Rows from block 4 of the audio encoder, named by matrix and row number. Each number is 128 + 32 x the weight over its row's rms, rounded and kept within 0 to 255. All counts start at 0. Numbers have three digits each.
# c30: last pointwise conv (encoder.blocks.4.c3.0.weight, 320x320x1), inputs 0-106
c30.83:151095102111099127150100094139208146132119098144144185138161142164118142090096123154190118114134107090131092076107174150136117096189116177101121146117134174053083165127106124146133129112138112136114132115167135142181131177123162081113165068145128054162161080103144135061110116139137149117158106138142084075166090149164135
c30.84:150102126118091154150053173193136086156127146142087126092135102074072117134118184219093122152055132123092045139137157133131191113113143133159114110135153151119135168131141096136148141157086141111114109123110084119103138150121143164132162132131090140128144141120122142144088134099128130096113105154109159122209126119146119
c30.85:155133093123126118111141121091101132048142099090113126122159165111126113096112116106129102075149106095114116075130124116130144133154113126135153116110139097119110145162122101088124141149146172078079137074078133177129098098121137152152117167069127145169108101113139148130042147096140123193128125198119140143093153112118158
c30.86:071136100122151145112136122104145131107121141137159133135097101110060119121129102124116079148132190138123151076148110158134164148114088162127114082126149095145121178114161113151113158098176136162165122131137166143103140140101145131116189138134197050094178139086105117108100117106113116145129170119101042074169129107161130
c30.87:101177101046122092140138113106105133137142124152127146141188075055103170095118147138148089143132120162153139149108124193149127164093110185134106079139204113113117119102121122154154193130085114146100105129166174095112123100128144106187105137129152140155123158071156145165098093147167073083138141146163179188149086059190104
c30.88:174107133138112164112169174099163114085129123139056159099089143162103133142170064103081141125178100158143085115123185074128138180105101135119120166078099075189198083070164048148112147086129144163085108133127114151163108078118106166117141104152097109122134121116090113135187154098089154094132149171150108085160172085113108
c30.89:127135142121099165173078137135159121129116142105205103115141119078127094129121137134138107115097114121164116103137092125113136121108168096096062131106138136075116084139143134183112159157094156119136163149105103121141086138082134130104170125121126196144089097133135109091143152139143131116139087149062118119059114136163093
c30.90:143130111145131093111121150125111161111150142129127096142093179159133100149153098134149124127137185160134121112142101168125171113103153148185172129106153141105119070115114126131137135158089124124154124140098143119197128114092113118100196100111088078133154101128121191076123097155102102090150142114105144192036125167136057
c30.91:111111157196146152112134161140102191141130123114115153157123084086132133133096124136138126162094141156131171162126112119085124098107121121210143094139111126135089082170145087146105105125074104135076105109108135117111155125114135117149105082144141215223160119160138142141174203168095106110081160094178116222173130076135092
c30.92:101149154147092132107135119153193121112147130179163121135127122088137147125158121098147130106169094106161112129087119110095175170091108147112140127171150114137119115113102155146126157100151109186086132154129129074116132159124135119175108190124092065077142125143154132100138103131178056148163166154171094180196125091113088
c30.93:084171101127094132113143112079124133079149117133129169172076119070141062076165155083153179100116069130122122090140096151144132118083152081225078174175110137159096171123130138100204168120089140076122146107113158064138122119066125143142072137100134127109077115088136146136131105100112115193105190153152082112084162114118116
c30.94:085132123183104091183135143136069147148103137136071138176079088087106160145129126092152158136102138147122144115128134135155151095116148095137067168131096122136144149202184166148169146122197143146139173173080121197148057053103107148104099129096137142111154159098180154121077193130151150149114179132132082097104077109114108
c30.95:056149130136129134141074110169109086175161172130128118172157087110127038084170079135116096129075137095151087157166150136138140150141146109157192080156101113116125136127135149144101134143163172103113137099137181106238058144018152140138153126138203116139108152108114130160135093147199168115169097113134104144185106108100097
c30.96:158119083134076145152088117123091236111143105090090134105105107120177070117058132076151172187113113146140099084182092114171141167176160082183220097140135114171164130155086127144063152168166134124147121115128112116195105116129163119074126110126104114126122193118119188142129095098133151142121137159071098124081114122146081
c30.97:153119124165061156160145123081121145134072100080113111125054169195152095166160169185131131145064154119175167097096123137136188102110184089106118113140113106118146113072160096143156156105167102173081139132046128140121131169074072075100083126118125083118093123095192177114094088144090122136122079142126157142140128204143111
c30.98:062145159119119105150103148140121115102153165136191115105053063089111063136099132150088064105183125125158215118146117143110161127102169091105146119099173146178058127106056131117137125144151133144121147015113158144124120130126142125107146167167170102107100163121109116151112155139095133112107100087131122149151131149099151
c30.99:121112116132106112110131148102190118138120140166126092134150110112119149110138154160150133181138107128147108136155132187147122099154083105123101102109118119170096114157134150133115117096131163111096134176128181112096162116110069123161179111156069110133102126144103176122138115095145113142106097099215102152149178134140149
c30.100:201142156118114144110114131103157118149115131147149100095135130134071131141153071157170125135098201111187152123119109164111134114124083163078077158144100138112087118187128143142136140124105115096079127174114118139133094069111132148189155187130113131060126154122161121108109158100149147076072123146151098113120070233131153
c30.101:083144105089117130121175131108195127187089123136161094146118111136135158176111099091067129113110106142129187113147131158114122112103130143128103152128129096119069108127111188173135133143068171117100118103132157142078107181157086116122052173128150083146091121114115133070190143080124110081128096165146168153188179083154095
c30.102:167141102090095103085094099088070158093152114121152113100115158131115132148143139121139171152066121148112072036146138177146109128159138122090146128135079149124082146111095150084088152136117162157125169222115147136107123085104142139097168133131133132107151135106117106118099109175125152142139148132078088131136105099160159
c30.103:136160151117125058085169084141073107121157159106167104117205174080144138141180102119135155139113139144151155130131181164099121155109192127109139138154112160147036133128102070165151156135125073139115117141125117146086141098103092113141140126127173072093160117037166159111140178088106155132140111074166126239138119159156093
c30.104:154169129098091123103097129133128171120115131158108150106138137186124115086107133179140126123123174118127128098110139138148095143150188126128150098189129137159108100177116124099121115122115122155071133153129115174099078116148149155096134072075109160120119127157136117105104135129077126191124133109194127162197151124107161
c30.105:117199133122131158151117135113118097215142124105146105127119154075096155102117059147152108133111127160095126144103187176138185187114109190129148153102136097173121088136170139185077130201144104151152143137142166130173124143171168093125159086129170086159139064135158129107169066185109164115114147125109088130148153135107162
c30.106:148131135102126150136096157133152112172120116078115138115180114105119107103112157102140131131128093106145169122143189105147121172139168117161149091145061153073144147132140089114109133147166129151122126162127155110167165135116127127161152113096156107103101154116112156127122085118121152073178075128125127092082124096128111
c30.107:102124169126107129110125118119147129128121152103140097090127140085183116095132130188155087100103083134122124160163128118134127147083082139142135158105137151092129048102140045138179134079066126142158131130067126125139104110100138137175093094129159206177136147124135122127142151111145069154152164156157161162142088122166135
c30.108:104128181135131102116134128150094136145091110155148161123122137148113148084147129139126117110142109155110113122090110112119136114117149093122105115135116090183129106138139135080096130111141131084146133145114120070093133098128128133163093104139177108081128092098140113114172189142114069127132157110126104178128151139129111
c30.109:125104120180140144089143192118141117176144200148133124147146146238131117102114151189098066129121113108255101129099142132151121164108157108138139145158082115085095091128159166132136105137126142119118137161125108113155115130096166129137147169143090138106095081121092176112155148133077141107197145143181135157155074052197165
c30.110:094121118163130162114128128150179134082099145127125141149099129083132096167113123195126127098072146110160130129140156161174104154128101147129144170119117128147070152072161144082121124126110143130107193102138103167125093148069110128142138132113066188108138152120158112203123100155144079223080146181124116137077153084178134